python train.py --model="spectrogram enhancement model" --dataset="melodies that start on their tonic, played by one synthesised instrument" --gain_aug_db=10 --pixel_unshuffle=2 --blocks_per_level=2 --optimizer="soap" --max_precond_dim=1536 --one_sided=false --lr_schedule="wsd" --decay_fraction=0.3
Rows from block 9 of a small spectrogram enhancement model, named by matrix and row number. Rows with one number belong to one channel. Each number is 500 + 25 x the weight over its row's rms, rounded and kept within 0 to 999. All counts start at 0. Numbers have three digits each.
After each channel's rows are labels from the 100 clips, of 14976, where the channel reaches its highest value: "peak in band" is the frequency band that holds the peak. Only what is clearly more common there than usual is listed. The data: melodies that start on their tonic, played by one synthesised instrument. In brackets: how many of the 100.
# convs0: first 3x3 conv (model.decb.0.1.convs.0.weight, 128x128x3x3, each kernel summed), inputs 64-127
# convs1: second 3x3 conv (model.decb.0.1.convs.1.weight, 128x128x3x3, transposed, each kernel summed), outputs 64-127

convs0.11:544519469473484514521483500517493513513493496458482503505525529470459470497525503482500486521491521493498473524549508490478433482490548529506500505490465491492472490474549525511495485489555513
convs1.11:507503460511485497465500514498475514499459537496538486481459480481521492524492520483477494480517468520506521459464490501491499515552544541496519521477514505529471495506422532533524502526514473
peak in band: 1000 to 2000 Hz (59)

convs0.106:532481511515542518465518477472445512483484441529486447505481472471472534526492514491487495474492494489476530467496492524511486491484521511513462489512477471530454516487482457486513477474492496
convs1.106:520530510500514529487491502503506535458518531466520498519471483497467529517467459523533461525481512471508494518490516500471510531500561566518496492477537495499550542485503535512478522498520500
peak in band: 1000 to 2000 Hz (50)

convs0.53:540511507538519484528460483511481508520473503546512520493470499492496525492519453462523531466479479532509547487496458513531488469513544499474470497548502518537488546484549476489472478503530500
convs1.53:534501481490484483445525512487475531501502503536535507468510492512514454488504538509490544549484511451528457477565505491513511515497542530502503531492483521576512479539483487532534494496514475
peak in band: 500 to 1000 Hz (84)

convs0.121:503516543503479519492481516478487474504547469508478452529470502468496471510539519504505494491515513486548497486510462478500492487473523511526486569516516473465474564453487506473513484477488500
convs1.121:473496494496459480495486507521501518547513491496507552509475510465505531466499497489486477522508488509456515519505496530534529459540480529502571481506475506550495502478451501531524475498500465
peak in band: 2000 to 4000 Hz (81)

convs0.117:518495510497464517486499525519517474470489506497500513474462511480535450519559512533464519504519477483497526489485550536519504508527448522502488499529516484461473457467509495489441495476508478
convs1.117:477490533485520501504500504523481472506527493536488449518526523507516546501462440519474486471483481503520519489533460484471512502475495509498481507504443528516526545502508509452504511486488529
peak in band: 250 to 500 Hz (56)

convs0.46:495508486520501522516478505520512497506518493518534497478505495529502501493495571449524514468486520474488476508558494513468505490495506452472429505509492516515519485508522522509465500515505469
convs1.46:487477548481484467454474478518512453486535490480448458473472512483500516475516467532489524534502542538489503523517487520500503509520550487452515489523530497454474492513477497517480468488497483
peak in band: 1000 to 2000 Hz (40)

convs0.7:530521488482479450513529466539529476498480476491516478471499493544469509496515544496542467516508561536468518526508502485502544462487545482501521508485507445480517498484491517495447517479521483
convs1.7:485445499528529503454462525485480484511518501510474503528494533513515503513502464499483515472479490500464517523492527501464487542567499479497468486477461529518504471470474521477495506526470520
peak in band: 2000 to 4000 Hz (57)

convs0.15:546485488502495527482495502478527474493504514491484517521514505454546475505500494473495508501513508481486470518512544519494495475521492518422489476539526499544471510509449493508507495507474484
convs1.15:498532509514548494501520466483504501516540469519447511518484525535516510513470535438500466499484513522525528538511522461485460476500469505509537466558463520458538480533511517490490499520502493
peak in band: 0 to 250 Hz (99)

convs0.77:531479512510498450478468537493535476536488491483500516495536482475496498481512508533433497495497497519498511484473473536471501526536476542551493492546483484528531501482497524459494460476503518
convs1.77:489485484494466482528505497531516536479485526477507519460503501479524516489505474434515522506533551428516526522547520513524507493483505498499509489473492490493499505499467495514527543540475465
peak in band: 4000 to 8000 Hz (65)

convs0.88:493516502481509473516493451504467467528479468491501466480494480525449532503509457494479516529492465497482525503471542478463519490499495484544487477466558463525515466459483549511478474508546523
convs1.88:505527491506476468481514535491453473472520495481465550513502514497503514530520527517503481501504500485488523523497496546506492532453516459488543560498512523466480489495478487475574531511492556
peak in band: 4000 to 8000 Hz (71)

convs0.101:507470481534492475594457518524478524502489518555492520518454480463476490473500523463530538445530482511488472495522515520515502494497529457499550491479454516501500519495509509461490475518523498
convs1.101:535471494504561504478502446506531473550552491475515486493511518492481486524538501513501545494489525514528502552484545493497518487454545522528497537441522468505528508480512507494488512511495485
peak in band: 1000 to 2000 Hz (49)

convs0.13:480501493491495519503481518514508514473494536473472462483467487465488466479519465495476486478488467457539490488533556526461498463512501526448484534521541542487490466538507506517508465501476440
convs1.13:473547499485498507511473467487505504541531479504490498492502478498502457458515494442489495529472476462483451494492503462519467486490468489505502487476434508486470519511532509503479478466494536
peak in band: 250 to 500 Hz (99)

convs0.107:517542481475495513484522406514450518476507518478500552478490477492481456520505545512487482490499499506528504453469471474508554485530501478494514477491532521439503503535510480514484501498498502
convs1.107:531484512495487485494488534510510499525463489449500446485530496500473506482513495504514547449522518503489479515447515499545501532481476512497540502529438482515548469504434490479521553485552528
peak in band: 500 to 1000 Hz (54)

convs0.86:510514513489512491496507503479478477446488501501490478505432499504472475522428502500449498500510496476512486424490495462489503512537520537471506484476515461477518515516473513476488487480485504
convs1.86:525488530451492562476511521524520491511482497507512525490501509493495490451481497463488474497458500534470466512527494485504528480435512510470477498438516501500465468465540472534500494515482484
peak in band: 4000 to 8000 Hz (77)

convs0.29:574488477494497536520513552487496490521501497527453490514469481514471489495530496502479503517454528530491505482515474517545487513510507492500491487509503520465481508467490488535517506499525498
convs1.29:487491463541503493516510473530482534500475467474495489498501496488503488498487528549521491467497505514527487537492520451485505539503476506491475470494537499491551501499523483493487517546506492
peak in band: 1000 to 2000 Hz (93)

convs0.102:540465471488500487463488521505507534468509460493485514509447497476505458496512520482539461485540475515482452489497450509505505512493475481500488475537508531502483502467525489469527514481469509
convs1.102:447499511469485445478505479471488491511524494463534529517487517488523480547494499520487469491541489483499532476529549480479462463459516533470456476471526528488470505522505465485508508498511528
peak in band: 1000 to 2000 Hz (63)

convs0.47:496517487497486501462480436529466497482508515489482484510518526537515467490487501484507486517516515461468533541478488516480529509486513490519543479497500535483512489500513512504450517483498507
convs1.47:534513510488521514476493539482454464517459541510569505457492529502495530499467476480542497501480495547497519490509496499428482488494466477489475471479498474498485491462465470484500537522520523
peak in band: 500 to 1000 Hz (35)

convs0.103:488525500502466526527459487493490490494458495484515462463468508516524493545541508471514451509469488484517476455479486488489497519503483446490470480479512497548476478539497498496525513556447535
convs1.103:486546500508523512496522503503507473463495518451500509457487489472465522476528528544513476496465462515471513528505546486492467491504495494486499499509493469506526537511484502516497543474502467
peak in band: 500 to 1000 Hz (43); 250 to 500 Hz (35)

convs0.32:484477503489481494462457468521534478494498473518467487499487516549454504473484490511504520499511498534475518472509552480492477480466502507490474499546574486490477467499524493486472451444537469
convs1.32:509478473537512518519536492479478469456485463508495493502564522511493510507485474527537503498528463478530530475526461532467514506544492482497501490541486509521531492463443458534531485517521532
peak in band: 250 to 500 Hz (63); 500 to 1000 Hz (31)

convs0.76:538535499562482532563523502492488477511487541483489549491517524491521494511506519460531465520514493537503476466498473541522503527461450471548468528499507514497518473451480499522496522482544488
convs1.76:522490502492495453439470504487540454530505462509537487472475521494527466520522519508502508533510544457513509506505561481505494512503515525451515522521493530453506501495511508460503510497487503
peak in band: 1000 to 2000 Hz (64)

convs0.63:476464477521556447518512489497494487473471423486490502505486480493492483486466518486528472485479481542469465488452491479527490510492526449467531495545514480514475492505527443496518500510542458
convs1.63:494546478483447505517452484519486511492487542455518504551483530516521480531476490473506487498507518514466526511463480504517489483534533479498480501496511492497536526495502529481472468498479485
peak in band: 500 to 1000 Hz (63)

convs0.26:521531509528458485524513515497548494482502494518502533480500502490486472505475489499505476478393488519504477494502496514515495509506498504483471466508483506477529513456500543499452462502516460
convs1.26:493517515502481489478507473498513461490517501456457524513524521507511487520506480500454535490523505514475496495533468467484510502464487506469507506510519469543512488530491486453437511490461532
peak in band: 1000 to 2000 Hz (52)

convs0.43:466446533498551488514521479496487478506497465507501498499513497477458496528444491505506547514502466531501457503499524498558530477495488516486513487452472512467532472509527510533469482478493505
convs1.43:466507455471514484524491443512522525436519501500486464489509481474516523492517521489510488460486502533491501487520499493511512551517471497506506535523491561488468499471503499479486532526509496
peak in band: 2000 to 4000 Hz (53)

convs0.12:490480518524486500525519467504471546521438499497513530491499511442538539494506542474510478464497486460488464488512467485510495508482529497469499476465527496520485503514524472528475517531472518
convs1.12:502488509485513492509495531504484480495524550517541532492511531520426498500505503520491518534489531515508502508452502518508545477529530543516514488475515509530501517500504513467593504531514491
peak in band: 1000 to 2000 Hz (62)

convs0.14:534563492496445523474460488509527492483465535491507465506450504470498484515505505462499505525502518485500474507477509529520464470498513470467459474522505488516500483476511511503495507540517493
convs1.14:486494506518525502521534486468530489499500483463480508539500495508481481485526491546484458510555535520514484482500509468499515527472492540463519514501484526482518487566473533468523538537531514
peak in band: 1000 to 2000 Hz (67); 500 to 1000 Hz (31)

convs0.93:520505508495470498551530526498509510475493497521487496470504519483486455474493515513493488540517497500496502484491565552501481489518477536499531559465570495473512474492514465513473530483516523
convs1.93:516498505508517485485540480505493514533529506480512512465548461530508549505528495510532519472466492522498462458507468502493507515523526505476472501537476526531450511535527501495488492502540477
peak in band: 250 to 500 Hz (95)

convs0.69:506483502542504480486504485478482502481550496505492464474477475507467504462542469591492497505531479482487496467470501554514540512487550507515519510477516523499488539528508541536505487520517503
convs1.69:557480452502501510511489526478525487489523508479482476498505516518503530571450513462496520483472491506540533523525536479494478486545466509523499490526522538489570466499510470501530485467527485
peak in band: 0 to 250 Hz (62)

convs0.91:483493460502490487501480535513455480464563487522521518491517507543507553471531463511526499470480513478496485538495504480505496481473556504457539514557527505512494500494526492540495534510465494
convs1.91:484528516483485452487473486526477547513479498465520495541554487499484503470517491494495532457533495485503540522501517534508445503500488505509536519508512518518437493455501446490525489480530498
peak in band: 500 to 1000 Hz (64)

convs0.23:492506473466518588486491499486510507502502484499471486466488481483484498510517495530448481469506489459524540496491523489519492539489546480495547489465509481513472481499532473470477512511475504
convs1.23:505483540512522493493520525537471561504527437574466521499498503521496533491524491498472490514524523492473484506517509487475516482443507486529474537485482498491509483489496495466486511472524540
peak in band: 4000 to 8000 Hz (68)

convs0.61:493482493534468453500526541517484469517520502496542477503539529464474500493460511509552496492520561517472486473517511502477450485500509453491481520499477471492503540495474501505522502458486517
convs1.61:496474502474496486462497477472551477491510514497518510508481550523493538532489477497467529481473436483527517466504505528499474482499505486514508507490472461502471457491500483516469470495507443
peak in band: 4000 to 8000 Hz (50)

convs0.45:524483523510475474477555490508501507484548504516508525491405487494483536514468492516499479502468491485501508483490497451511477498516511514525576488511518530525522460508528526459477518496475539
convs1.45:478485515510483548478491503499464474544496478466519494524492488490549460520509469536497509451475501460434530514484480489504520462492499495511561503481504496508489509483459432487520505485557496
peak in band: 4000 to 8000 Hz (64)

convs0.31:530516519496503483512516508511495505483433504488518508488483490501461473539506526481492500470489502517523490482494546477530474475528507477491470494509526548491507526476471459502493513501536534
convs1.31:519479479487512509558512487481452521509503490509442551483520471491535467478443519490504499514531504513473503512503511471501492494501506513517470526527451469477504475515509523496523492475549490
peak in band: 2000 to 4000 Hz (64)

convs0.84:502465499500485485493484541523494515495472461514547508481452469470457515511491495486477533480463506520453476511476504481493476489506507477483491487462507479510524455484504449502526484482538514
convs1.84:520537524484475505481514547451470519508507507480484534525476539465487483489515436509476511554467467489495544495478471506497482532516489478501487474520540518475536539518507508476489494496482468
peak in band: 1000 to 2000 Hz (48)

convs0.30:498484490480461502498510509478506471503524527483508487505520485479480484462488498472467485525460500476524475501536490515501505512485446562488508498462505500464508523459482495529491502546515500
convs1.30:497477468469518472471491511441475535521483496494485502540495495484489489508548492493524498529539514526529531510503500480509499504465526508510513516493489532528463488482467505518499547496449528
peak in band: 2000 to 4000 Hz (94)

convs0.0:494519491486486515510474474487476530487511484468473493484486500492503477480478488504476443504519606465515469507511517483519459507494462484521506499534531497524509507524516481539531504520463512
convs1.0:489477478491477499530510494503490466505498495541477475497529466473504501463476561483486526513530471477483519515483470530511478511495477470466500507515511473455488523477529521533507484497514446
peak in band: 1000 to 2000 Hz (39)

convs0.96:440478496462501466524526492490529478478512466472485489508496486515554480483476474464511524512529460522478499516487505493474462486463540490521507496496498477529508486487558528483467466518537510
convs1.96:505525467522525516484539461480501481503446502503493473515501469464490490487549457485512494456521511512506489533488475482535486485545487506475484505532492474492477493472484449522502509513452517
peak in band: 250 to 500 Hz (81)

convs0.38:449515534514503498472500544516457468561482511502478541472484509469504501496444466490531508555479523495465462477494482515486533511522545529507466449516520520484491485481465528508490543503510523
convs1.38:494532523473480498517511534530545523479465481480493502493523520521503477491530476499459459494542524482514495463459500460508497477470478507501494521493516508504545510472487558484505486510524518
peak in band: 1000 to 2000 Hz (47)

convs0.40:494446505506501485461484498457477497492473440473509495489493509526473493529501472470551508512505481523471460489477461460544502497483514431479504470520560486514481509491496498513502513504555496
convs1.40:506542501499464528542507516525521525503491527499507511477484505477525485513492490472499464533524438516491569455537465508502489514487477489459499485505548502480503484550482519507502445526481481
peak in band: 500 to 1000 Hz (53)

convs0.75:528473517494486502509465500468499488481479451512481500500542462561523528529479480499503478486552514518473491474519521457501493512439468505502478532468496505500500482459493502548476496520504493
convs1.75:508503495537493475529485539552523490490514505486480517491518557506486507474493487470521528542501495481497512444489483518491463526547555514477561528533485497537474536479463516471495496489460503
peak in band: 2000 to 4000 Hz (51)

convs0.5:485494473517465531514487501516486511527502506489533522473520489460493509513456502513468466519504531470468458473473462476476485485481505496466508489503503527485524444549499477546499513501536467
convs1.5:495544532471484526476445499509477514495464534523506455500481489521478501513502489454496523498562443493494552529457499530465520467475483504482507515485472504539486497491494499478511527504450461
peak in band: 4000 to 8000 Hz (89)

convs0.115:530498500491538477462499505509504482477528506476482470468501501502496513499453481557486482509532523498477439461519470494492471488499512455493509515498442468467471501491446520490514468534497489
convs1.115:514460442506490550516503525539495507519523479501518471460539472511537530522558449460496530515477496489470487463494477524478453519493515473471516464489522519517508510528528500501530502431523482
peak in band: 500 to 1000 Hz (36)

convs0.39:514489488497508471491509446503473535488519444460479457507543492518478477504519454463509458531490515487539530503553504476482509491502512542530509521565488489491487500494483468492520450502470468
convs1.39:491470495487516553444491433496499515503494505505513493489522513460522479483496484515556469503520436492477493504513528503526507524522552532538523486494525503486478499475540479521522506460490524
peak in band: 1000 to 2000 Hz (45)

convs0.89:493472542520483512500490512510495466538577471495513495553495503526468511471523508484486470515499500520521499490489482453506504497480484524476519534497453479509519464495512496484521545477544450
convs1.89:488451467466481514518463474518480521454489521542489494492504482494479492479536451509509530498518458486526482488491508550545501464509509482521508470507478503474498543509482481553502502506505477
peak in band: 2000 to 4000 Hz (53)

convs0.108:519500517514444480515470543501485511523469527504503513485483520505443477454526502453515492572501494490488540496474565523514487502519493500497526510493561455471538483545465483478483504516483490
convs1.108:481529479484514474485448470493496482478536473475479521515534509448508481493497503517484523472480489515511515516554478509462484526511492525460472490474476505522478488484505434513524515491511530
peak in band: 1000 to 2000 Hz (44); 250 to 500 Hz (39)

convs0.111:479519490524453488481517454519467492491513470447533502503511486523486482498501478476546484527478443509517452498492473521511495483463489508489491540486506521475553500454448481489533487484471458
convs1.111:485486514511528524510470510518520472483499488526505488457487487519440507528456521494526471520551533497464557486466557481471454518497515514488500479550521467498497499561517530475462500460515523
peak in band: 1000 to 2000 Hz (48)

convs0.9:502481462536499483476502486484463507484522520523494502518464504532500444509447492489488514463477497517506505496536499479515492526439545503477464526505480487474490507474477504535483493521516501
convs1.9:448498471450485518507485493525516493546459488540512501550492473515510474498475484498484486473481534440517492505515496573481477492478484548498448486492482525496493491512462501530488467475497466
peak in band: 4000 to 8000 Hz (51)

convs0.73:516494462477472458508524514502519527486511526471510542489497513491492468516517492510468509498545495529519472521484472485508484535534455538492514496481491537514504490512506456506508529488500559
convs1.73:534471508477460487455484498490440484510514513449492510527513492530472492506448543470435469525492487481515457528513501527528490460508482514497492463474534479502498495480497503489480539474488508
peak in band: 2000 to 4000 Hz (53)

convs0.105:492541446507532512492503543439467494483465453478469503467508495517523489579525498487526500461496502459495534500490481521493506480528517500490516462481466449531490501509531468478498473507490515
convs1.105:452513526531510487528490465519485443498518514537485507501444504503510514501518503530515489493494484531493493468532513506501508507571483453457495501553486465468496489506506470517499489527496484
peak in band: 500 to 1000 Hz (34); 250 to 500 Hz (25)

convs0.4:487507521509466516528475479527529463530518494490502520537483521498439457541465504528506503496510487511484468491523544471486499512463476523484500503522506549509519487486533546490497498490506496
convs1.4:464512500517490476498486505463484516462516505518486478490496484480539481504487521495482518469541520486512446514480496527478507492500469475474503492507467479477481497549511475474530491494509516
peak in band: 4000 to 8000 Hz (67)

convs0.54:505489472487504527452479499510487445521522509500503511515575524467475464497437510501504489471484492488497511486502478502482481475573519502507519481512526500484518482472471497497470519509471506
convs1.54:510506475504517483499477487478497520468521521534542474542522430482502520502471551447540528528527454506508479467503489524522490512510486493485512527517468473525470504506545497474487509492496515
peak in band: 1000 to 2000 Hz (47)